config.toml
dataset = "reaction-diffusion patterns (Gray-Scott)"
encoder_kernel_size = 3
encoder_expansion = 4
decoder_activation = "leaky_relu"
loss = "mse"
l1_shrink = 0.03
lr_schedule = "step"
weight_decay = 0.1
Rows from block 0 of the decoder, named by matrix and row number. Rows with one number belong to one channel. Each number is 128 + 24 x the weight over its row's rms, rounded and kept within 0 to 255. All counts start at 0. Numbers have three digits each. After the name is the row's rms in percent of the matrix's.
# convs0: first 3x3 conv (decoder.mid.0.convs.0.weight, 192x192x3x3), inputs 90-95, a 3x3 kernel for each
# convs1: second 3x3 conv (decoder.mid.0.convs.1.weight, 192x192x3x3, transposed), outputs 90-95, a 3x3 kernel for each
convs0.41 111:128132113137132128138138133128128128128128129129129129125127117126128106128129129128128128128129129130130130123122127128128128128128128011000000000000000043000025
convs1.41 068:147132149128129134128128129127125127126096124128124125127128128122128128125129128130133130130130130128128128128127104129129123129130128035107032116255094025086029
convs0.42 099:119115115131129102127130112128128128128128128128128128122123109083118081106130121128127128128128128128128128105126127124128128112128109000021128000000026000000060
convs1.42 084:146153138133140131129130129128128128128128128128128128127128128123125127127128129128128128128128128128128128128128128128128128128128128000057026029142051000037017
convs0.43 105:129121119129132122128137128127127127127127127127128128103127092087095100120116117128127126129128128129128127124127128101097128054105124131128130000017131018000133
convs1.43 087:160128144129129135130130132136224241129128168128128128126127160122123128139128130128128128128128128128128128126129128114128128128132128000076047025240059000062000
convs0.44 082:117127124128129128128128128128128128128128128128128128138128128128128128128128128128128128128128128128128128130141154129131169129133141118128127128128128124128128
convs1.44 110:128128126128128128126128127128128128128128128128128128107127136103127128128128128128128128128128128128128128128128125127126122128128120146159158148155163145155165
convs0.45 103:109121121129130126129130125126127127127127128126127128096124115062102107117128128127126126128128128130128127075123128100096128092099103111128129000021124000000047
convs1.45 089:163141133128141131129130129128143180128128153128128128126127128122116128128128143128128128128128128128128128128128128128128128128128128000074035012104040000026000
convs0.46 048:127128128128128129135132144144141143136130133137133134130116122128120116130127126129129129130130129129130129128129131128129130130123129116114100128128128125128128
convs1.46 111:127128128128121119128128128128166128191255172128165128128128128126128128128128128128128128128128128128128128128128128128128128128128128159186169162188188138169183
convs0.47 092:128121126128128122117118104123125125123124123124126125128128114099092065102115099128128128128128128128128128113127128128129127128130120035110128000014094003007081
convs1.47 083:161158160154128128130129130128132128128128128128128128128128148125125126128127132128128128128128128128127128127128128128128129129129130000073034039203071000059020
convs0.48 075:133127128125126128125127128136132134132128130130128128130130128127121124128127127126127127127127128124127126236141134208178148157132158129130132128129130129130115
convs1.48 080:128128128128128127128128128128128131128128128130129153098109125125126128130136136128128128128128128128128128107128130115128128128128128122126128113119128099106123
convs0.49 048:128128128128128129134131150144141142135132133137135136129114122128120117128127127129129129129130130129130129128129143128128131130110129107101084128128120116128113
convs1.49 106:127128128128124125128128129128176128196255189128186128128128128128128128128128128128128128128128128128128128128128128128128128128128128161189171165192190138170184
convs0.50 102:139132122147131128135138129128128128127128128127128128126128118109062038109124122128128128128130130128131132124124125128127129129128125059015001023000000114000019
convs1.50 087:128135129128128131129128128128128128133127127128126126126128128123125128127128129128128128128128128128127128128128122128127128129128128023077020086255051037071014
convs0.51 100:130132124134132129133132130128128128128128128128128128127129128118132110128127130128128129128128129128128128076112126119125128127127126000000011000000000000000000
convs1.51 059:147134129127131132130130129128127127127109127128124126127128128123127128127130129129130128129132128128128128128128117128128128128130131014087016103255060000050010
convs0.52 106:129129114143134115145148130128128128128129129129130129129104109104074089102129131128128128128129129129130129126128127131134131128128120129128111120053000081000000
convs1.52 094:139129134130128129129128131128128128128127127128127127125128128119128128128128131128129128128128128128128128128128128123128128128128128024051018046099040000040000
convs0.53 088:128144125128130127126105124119121119117123122119124123132138130131138129128128123127128128128128128128128128126129119127128128128128128066123127078110110071102115
convs1.53 115:130128125128128128129127128128123128128126128128128128123131155137162175128144159127127128127127128128128128119137133128134141131131133135146136144231135129131130
convs0.54 048:128126128132128130133132148150147147137133136144140142130118123132122116130127127129129129129130129129130130128128136127128131131099129111103086128128124124128128
convs1.54 110:127128128128128128128128129128168128190255170128163128127128128124124128128128128128128128128128128128128128128128128128128128128128128163186167167189185140170181
convs0.55 106:176125136129126125145134130188178202176163194208198202129169131141151143140133128092100117093099104086081040112061113128088127147129128136128129128128128130128128
convs1.55 125:128133124107128124116082120130144127135140127130135105132138135131128129123124118128128128128129128128128128128129127128125125130125128108109092128127099143154113
convs0.56 105:082090102130128129129129137128128128128128128128128128124114126128150157124130126128128127128126127129128128100087127105125124125133143000000094000013134130130150
convs1.56 085:137128128127149137145167128127125128128126128134204201128128131162128255120127129129137132141137137131129128128128128132127215138152162014099049075188104003090063
convs0.57 104:125119116134098118131130128129128131129128130128128133121128128153192130128127127130128129122128128128128128129128140128145128073127115000074129000066128003128128
convs1.57 092:129132128129149129129144129130134127128116070124128119128128147123127162128128125132140151132135144130133135123131145128128129128128133099125115128176126101127118
convs0.58 107:120131115147129125132141131128128129128128129129129129123127109113128098129128128129128128131128130131131133088106132102126132064129128000000128000000121017000131
convs1.58 088:137127137128129135128128130128127127128128135128126127128128131126122127128128128128129128128129130128128128128124127128127128128128128000118078101255102031102040
convs0.59 109:128123124129128120129128128126126127124123127125126128112127076077098059101128115128127128129128128129128127099127122108123124099128112064122128000003128000000078
convs1.59 085:156164131129139131129130131128149187128128140128128128127128150124124126130128128128128128128128128128128128127128128128128128128128128000062047035210061000048007
convs0.60 113:129126119140128123135133129128128128127128128128129128106128127128152141129132128128127128128127128130130130125121126126125124130130128000000000013019117128128131
convs1.60 089:151136141138128129149156130126128128127124128128128128127128128127128132121127128128134129136137133129129128134129128132127128139170172000081031074173100037097062
convs0.61 105:119120115132130110129134117128128128128128128128129129125127105099127092112130124128128128129128129129129128109124127123128122114129116000000119000000011000000087
convs1.61 085:147147135129139131129129129128128128128127127128128127128128128124124129128128130128128128128128128128128128128125128128128128128128128000063030043226058000047017
convs0.62 098:140139123158137152131162143128128128128128128128128128126129128121115092128128129128128128129130132128132136142063147128094133129130139057019075000000022111047138
convs1.62 113:131128145126128145128129130128127127128127128128128127127127128132125128129128128128128128127125128127127127127128122128128127128128127056114064105255106070116048
convs0.63 054:127107128120095128118122128128128128128128128128128128128128123128128125128128128128128128128128128128128126128132144128130128128135128059107101114128121033065068
convs1.63 093:129128128129128128128128128128128123129128126128126124122128139127128132128128128129129129128128129128128129128128126128128128128128128156161139159175160145154158
convs0.64 107:129128121138128128135136129128128128128128128128128128116128127109128092128122063131128130132130131132131133121123130108120125118130137000000117000000128069093130
convs1.64 096:136131135128127133128132131128127127128123127128127127128128128142124129128128128128129129128130132128128128128123128128124128128128129000100063099255100051102048
convs0.65 115:111114108130116124133131128128128128128127128129129129114127125108166128129131111130121128128127127128127127119125126100124123127132129000000088000022128104127128
convs1.65 085:139135134135132128148159130125127128126120128128128128127128128127126135123128128130143138141142144132136131128128128128125128127129175014102045113255098049089067
convs0.66 101:129130115130136133137165129128128128128128129128128129119113121118129128127128129128128128128128129128130130126117129128094132128077118134136128094022018034000009
convs1.66 097:128134142127133131128128133130150128128128128129127126127127128120114128144127129128128128128127128128127128128128127127124127129128128044136049066192061000056000
convs0.67 099:148156128133123128170128130146128128143128128128127128128196128145255124128121126129127127128128127134128128130128128136120115128125044096080083051051071128113092
convs1.67 086:118128127126167137151128126128127128128130128129128117155132147128145136128133149128128128128128128128128128138157135141136136129183137119128080169131093129114097
convs0.68 105:129131109140130127133144131128128129128128129128129129124128110121114069128127128128128128130129130130132134123103133123117141104130128072034128000000045053000135
convs1.68 092:129127139128128140128129132128127127128127128128125127128128128127122128133128128128128128128128128128128128128125127128128128128129128024126082111255105047103034
convs0.69 104:129128115136128117132130130128128128128128128129129129128128128123127111129129129128127128128127128128128128112100126119128129125127127017000005000000000047000046
convs1.69 043:172125129127129132132133128127126126124094122128103122127128128121125128128132130137142136144132135129128128128128118128128127130131130007127028127255127000084018
convs0.70 101:128128119130116126128134176166160187139129161156157180117128128128128122128127126120119121127124127127127128123118139113102128125129145009000009000000000006000024
convs1.70 044:163128130121125134129130132128128125127118124128104122151129216129129126128132128133129135130128130137128128128128091144128064133130132120255129246255240128233128
convs0.71 106:121112100128130101130132121128128128129129129129130130113120115117127083128129130128127128128128128128128128111099127117116128127126126049000017000000000000000003
convs1.71 047:152131133127130132130130128127127127123095125127118123126128128119127128126130128136147139140138140129129128128128112128128128129131130036126034128255086000047000
convs0.72 096:139142130132128128129129140139143154133131140133133143128128128127127116128128127120115122122119126125121127084103128085114128124123127000000000000000000000000000
convs1.72 049:130129129127112133131131129126124127123116123124095123127129164129134128130131129136130135133128128140128128131128121130128118129130133147255135255255255128255130
convs0.73 103:133133125143129129132139131128128128128128128128128129123129129125128109128132077130129130131129132132131135126099129126123128110128135022000050000000098114093129
convs1.73 099:135128138128126132129132129127127127128121127128126127128128128126124127127128131128128128128128128128128128128128128128126128128128128000097058088255102040093043
convs0.74 103:129129114135129128129141130128128128128127128128128129119128127104115067129123116129128128131129131131131133107113127100100128093129127007000128000000129020000137
convs1.74 093:138133144128128132129129132128127127128128137128128128128128128127121126131128128128128128128128128128128128128128128128127128128128128000092068065255096004082025
convs0.75 105:129128116129131116137148116127128128128128129128128129128121088089072071103121125127128127128129129129130128127128127128128109124128096129127105065000000044000000
convs1.75 085:131146138128129131129128130145190128128128127128127126126128128118123128127128130128128128128128128128127128128128128128128128128128128000057017037158044000043000
convs0.76 107:130128111129132101129133119128128128128129129129130130126128118098101082109130130128127128128128128129128128092118127102128129105128124083097120000000000000000012
convs1.76 065:144133143128129132130128130128127127128113127128124126126128128125127128129129135129132129128130128128128128128128126128128128128131129001099036068247070000048000
convs0.77 107:150138125148151129150152129128128128128128129128128129130129113123106103123128129128128128128128128128130129133129138130129137129134127134129067131026000128000000
convs1.77 096:131130131128133132128128130140133128128128128128126126126128128119128128123128128128128128128127128128127128128127127127127128128128128059081018082147042050079000
convs0.78 094:128129123128128128128125117126127127125127126125127127129135102113070053104108128128128128128128128128128128125128128129135127128130127064030039038000000059000049
convs1.78 074:168152128136128129129129129134150128146130127128128128127128129124126127126128128128128128128128128128128128127128128128128128130128128003078010073230041024063016
convs0.79 104:136145128145130129128132128128128128128128128128128128128134128123128128124098123128128128128128128128128129124123127128123128128129127019000000067000000125037050
convs1.79 080:134128128128128130129129129128128128128127127128128126127128128121128127123128128128128128128128128128127128128128124128126128134151129000089009080255063030072028
convs0.80 104:134146123128137131131130128128128128128128128128128128138137128127101136128084133127128128127124128128128129125128134126130159126129127128093000127044000127067021
convs1.80 097:136127128128128128130128128128128128128127128128126127124133128121132128128130130133128128128128128128127128128127125128127128129128128075088003102167060058078010
convs0.81 110:099122161125126134128141134124147199124154194124126135123122167069128255126128121113091122128122127072108076130107125122118127142129113127121128128085126135128128
convs1.81 177:127129107129128126128121128128128138068088129039052136083128193026125255127132254128128127132139128128131128128128128128115255128128173128129139128154153129128128
convs0.82 057:127127127126126125125125126127127127127127127127127127128128128126127127126126126128128128128128128126128128128150136155195148145207178129129128129129129129128128
convs1.82 122:128131132128129129128128128128128128127128129128128129125125124126127127128130128128128128128128128128128128128126127128128128128128128100087077105094085096090082
convs0.83 109:134133129148153130138144144128128128128128128128128129124128127127125111127130118128128128128129130129131134123108128128128132128130128000000009000000000126015053
convs1.83 089:130128133128128137128128128127128128128127126128126125127128128124127132126128128128128128128128128128128128128127122128124128128130128000089034098255095045095049
convs0.84 109:128128125112131128128112133145131127137128127148136133088113128123125126127125128130123124128118127127120126123128107128124101122133128089123129080129131142130132
convs1.84 119:127128143118129128128128134128130128127127211136198255132174166163128229125130151128128128128128128127128128124113127160118129175138152050093049120128083085079068
convs0.85 095:128144129148129120127128122106104094115115101128123108126129136120104128126250125128126111127128128128128138110128124128126119128159130129125121113108124038066114
convs1.85 123:128129095126120127128127107121032098127113117128156160114052130128126168101118123116128128119128128115124117152142117121131128131124128136137143128130131128128134
convs0.86 107:120130128138119128134133129128127128128128128128129129115128127115139115120119064131129131131129131131130131106127126097122109118129128000000096000000128035106128
convs1.86 095:142152135128147132130141131128128128128122128128128128128128128145125142128128129128128128128130129128128128128128128128126128128128149000084039070255074030074030
convs0.87 105:153149121149134130128130129128128128128128128128128128128131128102078129121090130128127128128128128128128128125123128121128129124125120127026000126000000124000000
convs1.87 081:137128128128129129130129129128128128128127127128126126126128128120128128125128129128128128128128128128127128128128127128128128131129128044085000077148039028057000
convs0.88 103:147138127144143131151150132128128129128128129128128129127137129115119100129131130128128128128128128129131132133126128128129137128134127128009000128000000128000000
convs1.88 092:131128130127128130129128128128127128128126127128125125126128128115126128128128130128128128128127128128127128128128123128128128129128128051087010100255053045078004
convs0.89 060:127125126126125125123123125127127127127127127127127127126127127126126126126126127128128128128128128124128128170221162195228149129164153131131137135130131136133133
convs1.89 098:128128130128128128128128128127127128128128128128128128118120122127127128128128128128128128128128128128128128127127128128127128128128128094089075097090059077071045
convs0.90 094:141165133136128128131129143151157165135135149137139154129132129128128119128127128125123127125123127126126127083118128077099129124124128000000000000000000000000000
convs1.90 048:136128129124128132130131129125125127116104123121099125128130176129136129129130129131128131130128128131128128130128126129128128131129134174255132255255255129248130
convs0.91 096:118128128136128129132131128128128128128128128128128128123128128116144115129125122128127128128127128128128128091127127124128114129129128000000097000000110034072134
convs1.91 092:150150130132146130131132128128128128128128128128128128128128128126126156128128142128128128128128128128128128128128128128128128128130133000057023033117048000041026
convs0.92 102:162159129143153147153138130125127128126128128125127128137122113088083105122128128128128128128129129128132129130127128140132115128113127143130115133019000086000056
convs1.92 085:148128132128131130130128137179198128181140128141129125125125128127129128128131125128128128128127127128126127127128127128119123134128128017098075061226079039085030
convs0.93 104:128123126126120116128122120124126126123124125122125127127129101091073075095128105128128128128128128128128128079126127115128125121128122098120128000000114000000067
convs1.93 082:169173152131128130129130130128134136128128128128128128128128155126126128128128128128128128128128128128128128128128128128128128128128128000069034044255071000061004
convs0.94 110:137129128147130139130129129126126119127126117128128122121121119125124121117125121129128128132128128149137135108128103119120113122094119124118120112093079112098112
convs1.94 132:137144131166159140158149131126128124125128128126127127127126135111121128128134136128128128128128128129128128192139127129125127128127127105110099109099106006029079
convs0.95 098:128129126130128145128138128128127140128127151128127149133113122133128126126121126138129135129129128145129128136128100144129126131130128130141129130101131128116129
convs1.95 144:219137131141141128126136129144135131143162137147139128123123129128128127122128101122128128126126128126127127148150142132136140136137155000128132000118124096119116
convs0.96 108:140138126145142128134137130128128129128128129128129129130130129111121127126129130127128128128128128128130128127128135134131139135135128128075000130000000128000000
convs1.96 085:134127131128128130129128128128128127128125127128125126126128128115129128128129130128128128128128128128127128128127124128128128129128128042064005066192055024070000
convs0.97 107:124129128135120128134134128141164206141173177132128129128123174128129217136128121128127122122107125128124133128121128128128124132142129114117109127095126128128127
convs1.97 135:128121130146154113128128126131128128128131129128119128129150128125134131215143140130130130128128128129128128128134118128137161123126113118130106098117116000078098
convs0.98 072:159152143182127131171153144165171169158160156156160159130128130155132134133127131119117127114118127118123128106092128107098128125120128000000002011000000015000000
convs1.98 044:128129117120121126128128129128128127129114125107100123130134157142145135129131130130128129130128128131128127146128127134127128135128117202255157255255255143210165
convs0.99 050:128128128131129130142132149143140144135131135137133138129123123128123123135127126129129129129130129129129129128129131128129130133127130112111086128128125110128109
convs1.99 107:127128128128116125128128128128165128176243156128150128128128128128128128128128128128128128128128128128128128128128128128128128128128128165190172165193190137172185
convs0.100 108:128138129124126134126129130166180170140167154132157142139146202127128177128095223066067113091037128092076128110128128098124136070125177128128139128088125130078115
convs1.100 140:128126128128098134120113131090126126018101128089105145126181163164152128181128129131130129131130129135130129114134113130139124128186120155234106255255140155142046
convs0.101 099:144130127142131128128131129128128128128128128127128128131140128128128087119095128128128128128128128128128128121123128127123128128129127030000024012000000125000085
convs1.101 078:141128131128128128129128129128127127128126126128125126127128134124125138127128128128128128128128128128127128128127128128126128131130130000111032118255082055103037
convs0.102 107:133133126143132129139137130128128128128128128128128129116129128126133120128132095130129131130130132131132135125122127128120128128129128000000027000000039123090128
convs1.102 095:135132136128128133129131128127127127128122127128127127128128128128125138127128128128128128128128128128128128128128128128126128128129128000086034086255090042080043
convs0.103 076:128128127131127128162129144154163173151158169157163170128128128128128128147131136128128128128128127128128128128124128125127128132131144116104113107091115125115128
convs1.103 104:125116114116115119121127127115121119125125128122126127128128134128110128128129128117117119122120120127126124131136139129128141137140148212255227255255246231255221
convs0.104 108:124125122132129114131136124128128128128128128128129129122126107112127085122129125129128128130129130131130131091104127112125128105128127000000128000000113005000130
convs1.104 083:143145131133128131129128130128128128128127128128128128128128128125122128128128130128128128128128128128128128128126128128128128128128128000075048050255079000065016
convs0.105 099:128127127128120111128124126126128128125126127125127127128136126084066060089128119128128128128128128128128128071127126125128128125131128115121121000014091000000028
convs1.105 075:170177128128128129130129128128127127128122127128127127127128179125128127128129128128128128128128128128127128122134130125133131129131129024096049095242102000074030
convs0.106 100:130129123129129128131135140127123126128128128128123128127128171110115115128160138140130130127128128127127128128126111129130062122133135061042121124135134129129128
convs1.106 134:137139149130139130180130143124126124128126128129128128129129125128133130255248176138154148135133140131129129127125131186128162169133128121103070115122127031089120
convs0.107 096:129128114129129193127128132128128128128128128128128128124127190127128189128128144128122126127118118126108114129128150128131140122144151128128129128128131128128129
convs1.107 158:128128131125128128131128128065128161047128196031128160127181241135145255126127183142128129138128128138129128131126128129128136128126128155128124128127112128127079
convs0.108 105:128128120141130121128131115128128128127128128127128128129131107086048091098122132127127127128128128128128128127127127128128128130129117128099014091000000091000000
convs1.108 082:133139128128130129129128128136151128134127128128127127126128128115125128127129129128128128128128128128127128128128128128128128129128128001064004055184041000055000
convs0.109 095:134134131131159131126155133127127127133128128144133128151128161163128150129127145120128126103125112093111109128130147134128151128130129131020000134085000136133045
convs1.109 098:137127127136126128134128128128128128126126127129126127123128127114130126127129130128128128128128127128127127166127128123155126143138119124104030123211119102128085
convs0.110 052:128128132128128131168129130129128130129128130130129130126128128128128128131143128126127125126127126124126124128114115129128129129136129089097069083109088039095073
convs1.110 100:128128127128128127124128127128129128155149140168167141130130128132133131135143136132128144128128128128128128131130128128129128125128104172172135181176144184181160
convs0.111 052:126124128134127130145129150162158156150140139150145143150109121135113119134126127128129129129129129129129129128128170126129151128102128080073061097093067050062044
convs1.111 086:127128128127119127126125128166247145255255220149215128127128135128129131128128128128128128128128128128128128128128128128128128128128128160215180162219209128169169
convs0.112 104:131120120130131119140131117128128128128128128128129129127128110106075086107128129127127127128128128130128127110128127124130129096125104129128128006020051000000015
convs1.112 086:153135139128128132130129129138181186128128128128128127125127135118125128129129135128128128128128128128128128127128128126128128128128128000066036030154045000043000
convs0.113 102:140143128144128129128128128127127127126127126126127127128139128128117128126094128128128128128128128128128128123126128124123128128128127066000000124000000124060033
convs1.113 082:149128128128128128130128128128128128136127127128126127126128128123128135124128128128128128128128128128127128128128128128127128138147129011095000095255063045093033
convs0.114 106:129130110131133121137134124128128128128128129129130130115110116093113098091129130128128128128128129129129130126127129128128125128128114102069041007000000014000019
convs1.114 070:143146129128130132129128133128128128128110127128124126127128128123127128127128129128131128131131128128128128128124116128122128129129129017076028080169052004040000
convs0.115 109:128125108129132114128135125128128128128128129129129129124127116111125098127126129128128128129128129130130129123124132123128132117128120044023096000000033009000068
convs1.115 077:146143151128129136128128131127127128128113127128122126127128128123127128128128128129131131129130131128128128128122112128128128128129128039106047100255077025072027
convs0.116 107:132129124135131119132139130128128128128128128128129129120128123115128073119132117129128129131130132131132133123109127127128129121130128000000072000000079017000131
convs1.116 094:136128135128128133129128130128127127128126127128127127128128128126122127129128128128128128128128128128128128128125128128128128128128129000085054077255085030078033
convs0.117 108:130130128137128128130132129128128128128128128128128128111129127122144128129106086130128130129128129129129131124126129127122122124128126000000000000000103125108128
convs1.117 095:139128131128127129129147129128128128128117127128128128128128128140126136126129128128129128130131131128128128128128128128126128128129129000101046092255101054103055
convs0.118 095:127126128131115127137113128128128129128128129128128129093126128124127112121131128120123128125127129127127130117151108129163139128131128067029044000040023126144108
convs1.118 083:128153128134129131129128128136131129211128128185148127128123128125127128128130130128132128128128129128127128132120125131129128156128123004022049106095099050110093
convs0.119 106:130129113129131113128146118127128128128128129128129129114121086090082064115123117127127127128129129129129128128128128128121109120105102130128122041000000018000000
convs1.119 085:150131133128130133129129133162220146128128127128127127126128128122127128128128130128128128128128128128127128127128128126128128128128128000053031042149044000048000
convs0.120 101:128141152128141157175175182128128128129128131133132135125133130131129127131128128068081018083081060043053018131130128128130130166132128128128128128128128127128128
convs1.120 150:128108126128114127128124128119096128131123127129129128097115121129130128128126128099128080128128129094129096130128170135152190155148147129125118135128129144130132
convs0.121 096:127128128133128128127128128124125126124126126124126127135135127124107122113071127128127128128128128128128128120128131128128127128134127023000032022000000128058090
convs1.121 082:160134128128128128130128129128128128128127128128128128127128129124127143125127128128128128128128128128127128128127129128127129138129130000106033097255082052099050
convs0.122 099:128128124135108116131117128136128152128128139128128149111117107122129103131128129132128128131128128135128129056122126114127116104127127000127126000063127028007127
convs1.122 082:139128129131131133128130132125134127128128127127128128127128153122129139133128134129130139129128130129128128103128126113127128128128128063170127126255127061121087
convs0.123 074:128128128131128129132128128128128128128128128128128128132128130130128130151150128104100084116120109101104088125117086128127127128128129128127121128125120125117119
convs1.123 129:128129127129128128128128128128119094128119093128123114114128128118129131129136134128128129128128128128128128129129128127128128121128128146140138148139137155145149
convs0.124 108:138144129130138131137134130128128128128128128128128128129132128123107134127125130127128128128128128128129131127126129128128143128129126128021000126000000126003008
convs1.124 085:133128128128128129130128128128128128128126127128125126126128128121129128128131130128128128128128128128127128128127126128128128134128128051084000094255052044084000
convs0.125 118:128128144129135140127127128136132137133129131135132134165144137154128128135128128112121106109119113105114104125128129125128119127128128126127127128128127128128127
convs1.125 161:126128128125121125122112121149127128128128128128130128110118116103116113124124125077109102110122124091106094122117117115108117109104116050124117080128118050097090
convs0.126 103:135137128141130129128133129128128128127128128127128128131133128128107085105101120128128128128128128128128130126125127127122132128132126062000000063000000124002040
convs1.126 072:130128128128128129130128128128128127128126126128125125126128129123128127128129129128128128128128128128127128128126128128125128131128129035112018120255067059100030
convs0.127 082:130125123140129128135139140142142152134132140144141149123125127128133128139140138131128128129129129130129133128127126128127138128130152129129129129129130129129130
convs1.127 118:128126122128128128125128128128128128128128128128128128079090128112104128128129130127128128127128128128128128128128128126129128128131130189211202209214200191203196
convs0.128 093:166126125138127125128125085148145143139135137136132141103128130128128153118226129122105123122086123128078080070007128090103128126113125114139128078130128129120128
convs1.128 145:125133146130127147127127154128127116131128128143155131128126140128163132131114105127127128128128128128128128127146098121196129145150128091111135126127133133216127
convs0.129 106:106100119129110112128130129128128128128129128128129128129130135098078078097132130128126128129128128131129128069119124124132127096128123118128129000042123000000026
convs1.129 080:163135134128117129130129128128127128128122128128126127125127128126128128145148188131141134130134129128128128128127125128128128128131129057126063067127077000033010
convs0.130 103:137131159134135128128122175125123125127126127127128128085118127116112159128100131127126144128112127127110127126128134094097128050130114077128142000128128100129134
convs1.130 133:156127131130134130128128128128192196114156225077086129128128128131127141128128128134134132135133131134134130158142140128125123130128128049122125074127124033127113
convs0.131 112:126176125147128124126128128172158134184168154160133145134167129123255129128195135127128126127128126127128125095128138128130130113125124105128129085102128114120123
convs1.131 134:128130125120129126122114124122128122128129097133120120134121158128127128128129159125127127126128127128128128129130135131201128126179128127128130128128128123130128
convs0.132 112:125128113133131128130135129128128128128129129129129130119125110124127092128129128129128129129128130131130131096108126117126128128128128000000008000000000000000012
convs1.132 062:152130144127128132129128128127127128127110122128124125127128128122127128125129128130136134132134136128128128128127111128128128128129129009107042111255092000067023
convs0.133 101:131130126132130129130139130128128128128128128128128128124128128119125085124132103129128130131130131130131133122112127126126128116130128000000042000000038027036129
convs1.133 089:135133133128128133129131129128128127128128127128127127128128128124123127128128128128128128128128128128128128128126128128127128128128128000085046074255091021079037
convs0.134 122:128128128128130138101128126128128128128128128128128128145130128136128128128128127128128128128128128128128128124127126122128128127128128128128128128128128128128128
convs1.134 166:137133135137130136131130132128128126128104119127120120110116126126128130127127149107128116128128128128128128121115129127119129125122133094124109128134129125128120
convs0.135 057:130130127130130130133134136129129129129129129129129129128127128132128129155134129128128128128128128128128132128128128128128132131145128127128128127128128128128128
convs1.135 127:128128128128128128128128130127128128128130128128128128101104118128129129129130130128128128128128128128128130127128128128128128127127128131164158142163154130143139
convs0.136 109:114103118114123125123126129128128128128128128128128128124105114115110127140149151129128128128128128128128128124126110127130128131128139128127129132132131129135133
convs1.136 191:125128135128128128150164165128117126184166139142230194135134125214185193210207197131154135128128129128128128126117122154147157146136127126108075061084074000072094
convs0.137 109:130128128135129128134131129128128128128128128128129129123125128123130114128130109130128128130128130132129131087115126098126118115128129000000128000008128036123128
convs1.137 090:138134131128130131129141130128127128128128128128128128128128128148123144126128128128128128128129129128128128128127128128125135128128151000078049075255089019080041
convs0.138 101:139136125124128127158125117129131133138138137128128126127129150123076126128255150106090039076082112107122127098073105111128128133246137127128127127125122102088127
convs1.138 146:128140127128096123128099128093000014116125115125142128128130131128137128128133128129130130130129130130128128123128129130145130128111127136159128128175146065122131
convs0.139 098:156136128145132117127128127128128128128128128128128128129134130129135129128116128127128128127124127128124128128127115122127132128129127127090000126000000126000000
convs1.139 077:129128128128128128131128128128127128127114127128123126126128132071128128127130130132128128128128127127126126135128128127128135132128133128131040255136108084120069
convs0.140 097:130129121128133130128138130128128128127127128128128128125128125123102070122103122128128130130130132129131133121124127127123127128132128035000047000000000081019119
convs1.140 086:146141133128128132129129130128128128128128127128127127127128128123124126127128128128128128128128128128128128127119127127125128128128128000086041084255085033086031
convs0.141 102:129130118130133130130143131128128128128128128128128129123128126123106060124126111129128129132132133131133135122119128128126129128131128019000054000000000069033130
convs1.141 098:130128134128128137128128131128128127128128128128127127128128128127124126128128128128128128128128128128128128128120127128127128128128128004088057100255096050101046
convs0.142 106:128137128138130130129138130127128128128128128128128128125124101125127112126115129128128128130130128133132129097132136128128129093102121132131128000130129022000132
convs1.142 111:128128133128154157128128133148186153129129133129127128128127156128128158139128130128128128128128128128128128126128126120125127128129128044128084071127067027072030
convs0.143 116:120113103130128124130130129128128129128127129129129130102093101110126087126128129128127128128128128128128128116110127114128128128128126052000003000000000000000006
convs1.143 052:157129129128131133130129128128127127125105122128118124127128128118126128123129128135142138138137139128129128128127107128119128130130130035125041125255090000050006
convs0.144 101:129137128145128128127130128128128127127127127126127127130144128128128122125096128128128128128128128128128128124124128128123130128130128053000006093000000126037048
convs1.144 079:152128128128128128130128128128128128128127127128125127126128131123128134126129128128128128128128128128127128128128128128124128132131131022109006117255064056095035
convs0.145 104:136128132134117130113112135140134128142127128141135130128173178132116126135129128128111128128095127128095076120122115088094075125114131128130123131129129127134128
convs1.145 155:142128134128128128132128130127127128128121127128128128132128147124084181136127131125125125125125124126126125129128140129128127128143125128147126126182130025075093
convs0.146 113:128131115133130126130136129128128128128128129129129129123121121119127105128129129129128128130128129131131131117107127128128131124131128006000061000000000025000116
convs1.146 070:142128148128129137128128130126127128127121127128122125127128128124125128127129128130133133130131132128128128128127111128128126129129128030120059121255102034090041
convs0.147 115:146188129141131126128136155146126130172159141164127127127127131128126128093160106126128126126127125129126123129128138134129132129105098129119131097072128118128122
convs1.147 129:127129136131129118127127113129141146128125125128127124126127129125129137107107129125123123112115113122116112169186147115203137129241168085129128132128127131194128
convs0.148 101:140142127148130129133139129128128128127128128127128128126137116124088077111105126128128128128129129128130132129123126127119128128129127068000000030000000124000043
convs1.148 090:129128130128128131129128128128128128137126127128126125126128128122125127127128129128128128128128128128127128128128125128126128129128128020091024092255062042080030
convs0.149 047:127120128128128129129132140143140140132128129135133131130114119128117113128125127129129129129130129129130129128129139128129131130113129112108095128128127126128128
convs1.149 109:127128128128128128128128128128179128199255189128179128128128128126125128128128128128128128128128128128128128128128128128128128128128128160187168162190187137166180
convs0.150 105:132120117131133126142139127128128128128128129129129129128130105106065047104130131128128128129129130131131129103117123131132130114129124129128128060000088000000000
convs1.150 093:147128141128128131129129129128128128128126127128127127125128128126127128137132149128132128128128128128128128128128128126128128128128128012088048049248064000047000
convs0.151 114:129133115142132130130144132128128128128128129128129129124128110125126097128127127128128128129129130130131132127111133128128132128131128007000025000000000042000074
convs1.151 081:135128134128128137128128130128127127128125127128126126127128128124126128127128128128128128128128128128128128128126121128128128129129128023090048103255096040094031
convs0.152 099:136128116125127128137129129128128128128128128128128128109128118116119099128134127122126117127128127127128129128125133128100129128128139060000029000000000067003056
convs1.152 048:131127135119128129130131128128127126255122126128120123128128129104000128126129128128128128128128128128127126130132115129129127143130129081162114127255141098128122